From a checkpoint of a small multi-label image tagger: 195000 training examples.
Rows from block 12 of a small multi-label image tagger, named by matrix and row number. Rows with one number belong to one neuron. Each number is 128 + 24 x the weight over its row's rms, rounded and kept within 0 to 255. All counts start at 0. Numbers have three digits each.
After each neuron's rows are labels from the 100 images, of 14976, where the neuron reaches its highest value: "peak on" is the class under the peak; "top examples" is what is common among them. Only what is clearly more common there than usual is listed. The data: rosettes with rotational symmetry.
# fc1: MLP up (model.blocks.12.mlp.fc1.weight, 640x160), inputs 54-107
# fc2: MLP down (model.blocks.12.mlp.fc2.weight, 160x640, transposed), outputs 54-107

fc1.597:141158137123092103141154106137156120150131118146117088086135125091156105104108115153175152149143144152089122107092138153139151117130115131117165123132146163098111
fc2.597:098174109084120101111133158111125119134130121147120150099120128108144114141109085106174092124133098136168124102138141115114114110135139134116127118125101128159121
peak on: rosette
top examples: eight-fold

fc1.192:143113124125146165124136136143195114125100121123121136127110124129101177110122227107162069072113107153137132094113113150149134106175091119125137149146112146175134
fc2.192:135143102109170078130152127114142121155129127112094149151127125110124169115140207062136088122101142131132127125117126161179138115114139141162070134111120162069165
peak on: backdrop
top examples: dark; three-fold

fc1.86:149103144119165146169111133135133111114132104148103173128144103116118103169146099147112132109108110143106149134143101129120101056161142125144110117135137096132137
fc2.86:099106137106119087188132100166083094139140129128120155145158109124091094149145104153141117117166122104132102094122102090146142122136081121122150146137090116149158
peak on: backdrop
top examples: five-fold

fc1.79:090087108147134118121151153174138094132131180168127161111098142105136109102147179149139139114080117120153122134139155138141129141125116138123117095100120151111138
fc2.79:173143137125131147111125137116102168116172129068116082088160166101166110083109135134150147113095116101167110147125183091134074125141157136152125123158152144120157
peak on: backdrop
top examples: three-fold

fc1.129:106120179133108132086120111145126160152139118089138140085125134153120141089128138165101135077067109116108122114121124129124143106097132096107170174176115112122133
fc2.129:110103088153128160122108149151146110127131132137147125077149099153141116118158113141166127085113133110118120149137122127129142139146154141121151179105104105095097
peak on: backdrop
top examples: five-fold

fc1.375:157106163167143119165118139131125141109097123128128160132159129129094140111176152143140127136131152130125119134081185161124180127152151136098110100089130109113138
fc2.375:139121122175091111097128147128119138122145127165110107117058137146100139128110131166142097142156136174119167136157149127118150113115167129146099140082131096101109
peak on: backdrop
top examples: off centre; three-fold

fc1.481:147103161109148071115133139131130131136129131133143118135129077114125100163131127104122104159140134097132176128148107130148119087156100122138107066136113137111102
fc2.481:147140168110187102103121106164164118098126134148126129118159136118118089134143102142118119144178069121155098129131093107156108125132100140106183121114114120190114
peak on: backdrop
top examples: five-fold

fc1.51:135114085134166171133112138123086165094087134142137185118123097160135138141114147147133114179128108125099101093133117118136110140149149123111107174134120140105120
fc2.51:151071113111134158108148151167158086115133142109098106129104093107160132171113113086149133097107146112148142115132148121117108139162149172130126145116159099146107
peak on: rosette
top examples: five-fold

fc1.377:101111096080136130119140122118108105107097156120119128118144132157120123149149119113134168175115147096146116147153131108159119134128142073096153152126150127111118
fc2.377:097151187129093139123120113134112103139129158134096124123116092129123165153136170129142108126123119151150147158119142118111125095148125074133131094127119154166083
peak on: rosette
top examples: mirrored; six-fold

fc1.136:097134135134140147090122141142073172139092107133120084107112154190157154110081129132127124112145165086143130148144148134125126156148109082078113156135117134154139
fc2.136:151118141140142135128116137115132101108150131106119109121135124108148054133113179123109149154130096184153140138118126121144109136120164147137131095137116141112201
peak on: rosette
top examples: mirrored

fc1.631:114137137124150101149132130138102128175148073165107154123137133135085098154147122135115139142159123152096146133089110134092182090141142087140165143066108160093118
fc2.631:078157133131118158111097105159158144152119115105139088118113135094126145153117101118189109148150126119110139134162085135048127106148121131109145118134138115119172
peak on: rosette
top examples: nine-fold

fc1.463:101150115147173080106093119143077121123113091107134114104160126142163108127153146121161158130151141139113104124127137139145093159155124170132126140126144123102115
fc2.463:135105142137144130142155182115169129143102130143124137137138135144106130142125126131150146115121119152109154116111111146125136076174104151150127114115162199109131
peak on: rosette
top examples: ten-fold

fc1.339:125112133136123152128114137152128133144123116126124138138119140158143127154150168117123147135138120101137129128112106139108120125114116122143138139149122138128131
fc2.339:137121111108108091143144150091098120123147133129118129148126105100139110116125140155139097140098099103118131136104173084099128136146145136137151124150116115137122
peak on: rosette
top examples: pinwheel; three-fold; warm

fc1.147:112166129117135131133134148177126109099121110104144169131132112125124117121110067153130132154111112165082114129113133116126108129110145117080119114140126126187155
fc2.147:125141122116106157108113127146136122130157136103131119113130102177138142094102143119122086131099162142095093149102181147129100117144115134182154112131114105168141
peak on: rosette
top examples: pinwheel; cool

fc1.580:163159130155077111110182122127141092093150152145154143070095131140136099174143100103108104145137098112097121101123148136124129149157115155108145133094114141150117
fc2.580:126108124118107110157108095073143126113099103177138130120113142127134156101162127124183135107114096169131128147154102132118111100126089076096172120114080149156161
peak on: rosette
top examples: nine-fold; eight-fold

fc1.468:118140127127165089120080103134126126154151143169144081156124112123152128120092143134154121149137143125100119118128105141114147138098126109171140144092159080144113
fc2.468:149120143116102170119140148125133163107118166141122109168120183088139108107134109122120149073139144145129104146111093129163108107106119135109112140104146083091111
peak on: rosette
top examples: four-fold

fc1.588:103122149125143113112087118104080142129181154126126101147117106170119118144095139120120113159133122126149120138111117133142131128150126116169142160111174072096116
fc2.588:139160124126148092159156129117105114152143142153121111103091135150104106096137102109166178111157134146124137132123134115151130162136098131128123107112117113107093
peak on: rosette
top examples: mirrored; six-fold

fc1.484:093100162151144105118093104155139147142173121140143095122134083131135109127133139137121142122141134144130140134099091132129158162136108165140130123126141118103111
fc2.484:133146126126124101113159117127122126172125127147102127145140115126137134118102135097126129157129139089146131143139111179181099141175104121161113135122147107108093
peak on: rosette
top examples: mirrored

fc1.90:122158164132129092105111129134107150118132120075121141121120120134089088159129126124153121164127133145106120182101152099112171143154107128131126150094136087107161
fc2.90:099080104143149165131115108108116161143135122163143112150126107151087116120115112134080108139134133118140127126169106103159127140119171149157148114101091100146134
peak on: backdrop
top examples: five-fold

fc1.639:116140134106141151120103138131123119146102118136116146127117136155124114144169143110120152122132103159124150115111107140117126144127159118146154137118124114122115
fc2.639:121123120115070157132166123105112125132175134137118129146138122092127111102121138118155104120104085110133131135124177127086120152126140144159142097135126088148114
peak on: rosette
top examples: pinwheel; five-fold

fc1.518:122110166112167099131115143134139113122114124136136111132126106108146124139173162132108094131142107168081131111052125127130161135166144104120135136128037147083083
fc2.518:119147134129135124088153108136132145115129120152132114150167144145122134128131128137115107113186139112117107133116024100122091126127082115126140105123148155134118
peak on: backdrop
top examples: off centre

fc1.554:119151139080123110179122102159121139120146128124119165088111134101110170100167136097159137130175103128124150113090121089087133145140135076134141088141150080151156
fc2.554:104118088107101153176142099161115102147131122110167101108154100111128165117173140133099114141129158118185134165098102155179149145128135095113127149162134111107098
peak on: backdrop
top examples: seven-fold

fc1.265:104133155133105124123145104076150119117141167168170131133142140116132191135149077147148125069132163142070143114109128147123135172129112147149083143123172138130115
fc2.265:116124115162115127127114127120133149126131177138088125138124147114127120095154110055100129178166165095113119138114100106120118086138127137113111170120100133153146
peak on: backdrop
top examples: off centre

fc1.470:115138175115155115161095108116115141122118136123133130136161086125128126157137134146147159153106100103100111122134103084159083146147127147129115103144099129126127
fc2.470:130174106092109106117117156156161098147092117120145155131182092124112118149113127135118147135150140110156125124133095126172119141122101116162154143127120158144105
peak on: backdrop
top examples: three-fold

fc1.299:159148113137121126137130131089144089165142156127121118100150118181134101087106124134180157099136097102107124169121105185079166142113161131110130108164145111184123
fc2.299:151136109112133130142100155150103071142112142164112128116090103153139154129142142131143083114126118110129105112153123152145168086100215118141096132151135133162125
peak on: rosette
top examples: six-fold

fc1.435:131129145084113146141114145164124131122132062141112152106143127097119114109146134143109132113127113146143138100119102134131189046158154133122090090174134103118129
fc2.435:124131139090149118157150110151152155148128127122124184150177137126183111131087124178148127146202089137168057150136128117137166095142133099132109126166104147143156
peak on: backdrop
top examples: four-fold; off centre

fc1.9:146105124128139159126136140139201112125096111115107137121110130141103173123119206110149062078118104137133125095119119153148129129173102126145118146148099145175132
fc2.9:136142110125170080135133123121151111146131124122097147150126131118141179104139207074136088119107120138119111118124110152180139107109144140144079124109134165079176
peak on: backdrop
top examples: dark; three-fold

fc1.334:135127102142112126165142113120109203141162101123125095158156127117099107129158124095120117120175149110132126129127084075110141168156105154123123141130149182125121
fc2.334:108179168096112158086157163238145125106145130127152104129136124151105146125092124090113118124116133130145109144133152118168151082110123149132086114156128115115149
peak on: backdrop
top examples: three-fold

fc1.559:118142194101120116174072150092110115161139134106102104169098134121088106163093110129148112134131140147148119164133099096148117182125129109118132165125136095103130
fc2.559:122127081133144116132146115101126146144135167170104083097094159156116111110116079103127141119156128087143092126100142143136173151162125124101143101108130097117109
peak on: rosette
top examples: mirrored; four-fold; three-fold

fc1.461:101124123147114144144094141103112119145114100128119085121170148118146097148119125112121110124139088102135128101141109122171171126115132143149159139129128111136167
fc2.461:145099132134143159177160144171135145149129144082123099109101113147122124153117146135138122134109167151093129102131104141093133099138112131082110134139142139098124
peak on: rosette
top examples: four-fold

fc1.512:108107153132140169105116121142000108149121142134128106129115115154160124155154077119126110092136120168134146120125113137118133166150122144208104121134124141114121
fc2.512:113139122130147116127165108140129127164136114090129132119119166154123101080135116074136168079118163150135138106125068091155116103121140148125092126122142158110150
peak on: backdrop
top examples: dark

fc1.313:178074123132147150117151129151175127141105148088115099145121119120122163121170213107121131135129125202106149122117114118119134103120122122153095137123130126156138
fc2.313:119108112108136153129125117200147144127118128100129124090130170156113128090116139125138115121151169124148137121125078108154143100126151133130092120064141135098164
peak on: backdrop
top examples: pinwheel; grey

fc1.347:129125136132120136102124116142161121138130147142084099132106128105126176147177169099140125137136133216076146134128099099121135138142157130135100129133118124113173
fc2.347:119119116109124170145159122155126136147111139113136117119115174148133119073129124117115102133154185106129125140138032124130111104125144130151099107124127117122145
peak on: backdrop
top examples: earthy; three-fold

fc1.310:144141070105124131139112106112125115153102123162154143129141121111153094095165143152078121149129161102089158136129143150130181093115107088107128163143119136164080
fc2.310:087170154163111177121142148151103114115157086132161135126082154152161135136144157122139126125134115114142111164123159127131153087139089157111118144074098163142132
peak on: rosette
top examples: five-fold; mirrored

fc1.477:117146129129067153126182128112164122134136150121095124068088121100123125163136092131124143181116116075100123128095157119114125133118116132095125125115110135142153
fc2.477:129140144144109152157108102099144127135125127151150132079100134116145082100153110091186086124121104161104161148125124120124147097117115068117160100123075134142154
peak on: rosette
top examples: eight-fold; nine-fold

fc1.231:071076141172146107141109107127124132147212148131132121117109108170139104133144147128120115114127123111127134113108141140129144133131122164117143120121154121117129
fc2.231:160131122117115134151173111148098113168110107117108118142117139082115140138122109134167137180134152072143130153125154107132092114119098141150119121137153117099140
peak on: rosette
top examples: mirrored; five-fold

fc1.271:124110124120121131126131128152000119107122135129147117122102134142136142135143004125140108110133118163129131119150141127134141155143122133196073103147094124140121
fc2.271:122120143139165107130132112147156102139136118115119147140120165161146096086125109097139153075134151163116121105138061136160124107113152145133109125102131171136167
peak on: backdrop
top examples: dark

fc1.256:092194148131126076114133102138069116109141116172137123122096138111154143147151082127148100143121143154068132108131111103131141165152144146109112112155140123098138
fc2.256:139123109119123160124138107114170148131135117136139117149136187162151087112137137094125144127135146118100127139143019114120145107113137146130158132141128125121129
peak on: backdrop
top examples: pastel; dark

fc1.210:135134140118137130126124111170157105122124147127128121138131107127153148132161169093115122110126118180133137147153087087132102080169163143135093095155116126087124
fc2.210:111120125116164134119129142190153099162125145128118128188099136143137119078121117114119101137161171173133128124147046123127115142139146138154103116123131133125148
peak on: backdrop
top examples: three-fold

fc1.281:137126119107161115121161177109191118103153127128143117102106127134119096141126110164118123110151134100107099135139119137169117096092123160108120168167112161099146
fc2.281:106147125163138169125103153165094163133133172190104121161113135142122157139127160117105086108141130174121113116173118131146116122152127175107169101113129136101123
peak on: rosette
top examples: seven-fold

fc1.112:079179157115109093116133099139075115085147128156149127133121134114151163157163045119154115137130148155082131106140110112136132158133145140144071096163123131110126
fc2.112:148126118133128134118158106112165156139133121153134141148129177167144100113138136099126159138139157127093117129151016113134138102110146158136139147120113125134131
peak on: backdrop
top examples: dark; pastel; four-fold

fc1.535:155147151129139131109137109139153117139135165119093099129113110101144155132182201083122128155125137223072138128104114094121138127149154141122098130125108126117117
fc2.535:139126107120150167136139124181131131140112125118131115118104180157134135093138149135129111136173203142122142135143016126126110109133152133151107132094143130124151
peak on: backdrop
top examples: vivid

fc1.466:141120137101156135143117131097179106118149117138113143133155121114125255095131105106118130148139139101134140117103126101131128154099118146150125081132141145144105
fc2.466:137128135126166114127126128153080131125146139129105133086151150173131231109137137112131113120132139145134112124141077118149121108126146124135084122118127127111164
peak on: backdrop
top examples: cool; three-fold; four-fold

fc1.368:153137119099128138152097130151127154097101119149106130087108117139138160109137121144094165133132174122151139121135114161097117094158151103129110129155106166097081
fc2.368:106124126107135129110192156145154137130141186110116151126124150160139109109123152160186129095119143156141137147166151186096079097135138142109083135127159120165108
peak on: rosette
top examples: five-fold; mirrored

fc1.391:158083135154124142134150139112133134128112117112142098130117165092146158120182077157146141104104131141128111137128133133123134124117152176079184134095168121142106
fc2.391:156146121127095126132145159136120099057150149135103152111124101130094133148132128156114116147130122112128108127108102117159146124110172152143117099121124121155161
peak on: backdrop
top examples: mirrored

fc1.71:161138112127108127119131103126113139126145101127132155147100168135113092127166093140133110168109105150167070159151117137129136147152107164136129126090145148143139
fc2.71:120100170165116132090137155157153105109142125137124110128114130144113139135101142126157119139104109103142133120127096159089140138089162120174115103193123106159100
peak on: backdrop
top examples: mirrored

fc1.598:149150108173085147115131151130157093108137151152136121102098118116169130164143119122088136126119094142099091126132172136132124135149093119104133148121132161160075
fc2.598:124137176119088115155125083117141124088096114143123136126136117132124113154114141146166125127095129172116105118142129167109116109154133079118144128100079180134133
peak on: rosette
top examples: eight-fold

fc1.372:095125115144095114136146126137119166122094134154168095102133113153148114191183136165161131129151171116160153150151108117155109127114162124118096085128126146144148
fc2.372:135091156122093160096126100106113178090125132123135139163115099134127114115134134132090119137146050125142123113110120119178122120117111105120128143192144113143172
peak on: rosette
top examples: ten-fold; nine-fold

fc1.251:145129134099161132147119128100173104116152118136112142133146120114126255093126113105121129148136136108131140118106128104126128149096116147150121080131140142141102
fc2.251:134126133125170114127122134161075135127134141134106128082156153174129222109139137114132112117136145143128110124142079116148120106123142120134092121114127131100166
peak on: backdrop
top examples: cool; three-fold; four-fold

fc1.198:110137138154138143114101144113114140079127173119119125146121103112087134109099137106157123114133091128129127127106122155121129097172162129157098133125123113132157
fc2.198:090109134093143160144100097162151132135113098077112158129128123135118124077133103101115126105133159121174144141167154080185186149096115148134129135136102137123147
peak on: rosette
top examples: three-fold

fc1.469:139165104122113086105117114105110137113135163150143118138149095145128168125144126114118112178156130152134128144123123159106142124175124112115141113136149151107140
fc2.469:123127172107161144155111125123078187111116127141122135127177158143116130109127123102098088112121131115126135121062104114138125091099150140164143105148134119082136
peak on: rosette
top examples: seven-fold

fc1.455:109081132148207136125106118141103141103202150163144141167124108127127076142119165097119095157117114161127123111118115148128118110121085127123135135112136141096122
fc2.455:144147096123163096138151140137128119143093099115133102113106168158113113100114105136182147136151154142130135152125124093133098146124092146162108131104156163082160
peak on: rosette
top examples: mirrored; three-fold; vivid

fc1.467:127186137141135103137140122137132104110146115131105111079150110143136093127154129162135119092130121117135154110140117148137138131112096109099094125172135139142109
fc2.467:155140115136124106177149120140114153170130083108089102086065082170139149095172145114094155104138118142077127109130144165150140111150168146165120138134128118102124
peak on: rosette
top examples: six-fold

fc1.133:182117112153109083162163109116113109142172131130150127161143169128120143120162108157137125108137127159097160118131125114106141125099110138129086167157144130144113
fc2.133:137122135128159124074121120135151154099140164117088111092106158138111119124161114109115145101125141152119144142139118160091120133065118127152157134132142118120102
peak on: backdrop
top examples: mirrored; dark; three-fold

fc1.323:120111125143175131104150112131150124129123120135141118141133128109142128178109240068126123122136129170096125142128136134123146131122120118094100141147119115113146
fc2.323:116157132130083158158131131151140132127138118136129129144098151085148116093128036097138100107153184170107110158137066089150119107119159128149129141114129155141138
peak on: backdrop
top examples: grey

fc1.24:177124123101148120130127116134113112134139147138094096131128111114137208063146152111129118155140127187103155121106118100113126106132128129138137093112132118105128
fc2.24:132118135115157121134139130170124143128134135123109105127112185149113147100124121125139112127174201150139135129138049132145123109131146132150126127111150117077198
peak on: backdrop
top examples: cool; off centre; three-fold

fc1.105:077099094155115114099115177124131120127126132169116160145131168109158109122140138108132131167126117139149131131148137128086072111148093108146109129129097137091130
fc2.105:146121163170168136139135140145107159092145134100128100132128161077127153094104098083140143127097126083142063133103144128130096090143108112105145120126120139126141
peak on: backdrop
top examples: three-fold; mirrored

fc1.635:120103125138184129109150111130145126133123119133141119133132131111144126163108255071122124130136128168099121141128134134121142129122125124096110141147120117116152
fc2.635:119157133129082155161134134152134133123135121135133130137104151081141116094131035099138102114151176174110111160135077088143118111120157131148134140118126153140141
peak on: backdrop
top examples: grey

fc1.405:154093120142122164125151134116127160124119160087099144154135156114104090093165143154129122129138134148120144127143111153124122117124144155099134106102126111118135
fc2.405:159140125109114125131104130143161165116147123120159124128132121102123133100115114129119128139130189112170125101106121097142143132092135125162084112105133097123144
peak on: backdrop
top examples: six-fold

fc1.479:143091160107169150127148116193113161124118100102109147146142149128114138153133121144105125178134119117144111133159087119121075137172110108126179070124062098150131
fc2.479:117135119120118133155113135134096066138140146095122148109095117141110106139155167139145128121148136111133099105105116113133149144154108140099148127137113099166166
peak on: backdrop
top examples: three-fold; four-fold

fc1.317:118158116153122126144116138109125142129098127153087142111130090137119117069119149178147131150147097146089136106113119138103120066099107165126153119154163136159150
fc2.317:092141111090134124122140067114134088113137149159100140113104130080108125122145161168137162141114132118110125079147158132121089078130150140080151132141118116147084
peak on: rosette
top examples: five-fold

fc1.557:104154106116134135104137115105131225153147100162156082147132119129134200106164160114147132141151098119131124123075144097104103159141107120130098099095121106149154
fc2.557:144160146092164102133158119168122096082107123139135110158156141111096123142149119128131081117156125054098122125083087134215139115130110103147090163125114145162132
peak on: backdrop
top examples: nine-fold

fc1.513:091158136117136120149111125121128118169121156108105140145109119141088110107121134130114078058131127154112113123122101140135103177123118135129192124084118170097084
fc2.513:112144116131128109132134121113142110141121127124118138102133129160102069204132104101151117101211194114137095120131146125118128154144118149117143122125153130102114
peak on: rosette
top examples: mirrored; three-fold

fc1.628:154134132089106108084122137144072147111121095122109116132101123144128193070133097142133135108138141110158119123144131162136114153167141100104147127079123131136118
fc2.628:134141141109136154126117138106162126096160128104132121155142130120127145131102176135150167173176117163174113128078090142137116116119165146153121094136120113094136
peak on: rosette
top examples: pinwheel; ten-fold

fc1.15:139126108144097143133129159104149174163138095078129096143133121122117145114140129112121138149098098111146129149143121094092152162165132111123100116162132134154144
fc2.15:132057133126110156078100144123093106122109113144167126135102117158173098134092116108123121137117110112088110189099113128110090131145129120110130141125136090170169
peak on: rosette
top examples: nine-fold

fc1.27:131122180135113153122135108150123125098123152094159133087116109158130118110134168136133117107111137119144133169097152133085102147125142129123116168128123117138102
fc2.27:128141121102139125091124133096136083119094141161134120143113123116118163112148138132135149138162117154123138149095153124168117104099147180119165124140076099144115
peak on: backdrop
top examples: four-fold; three-fold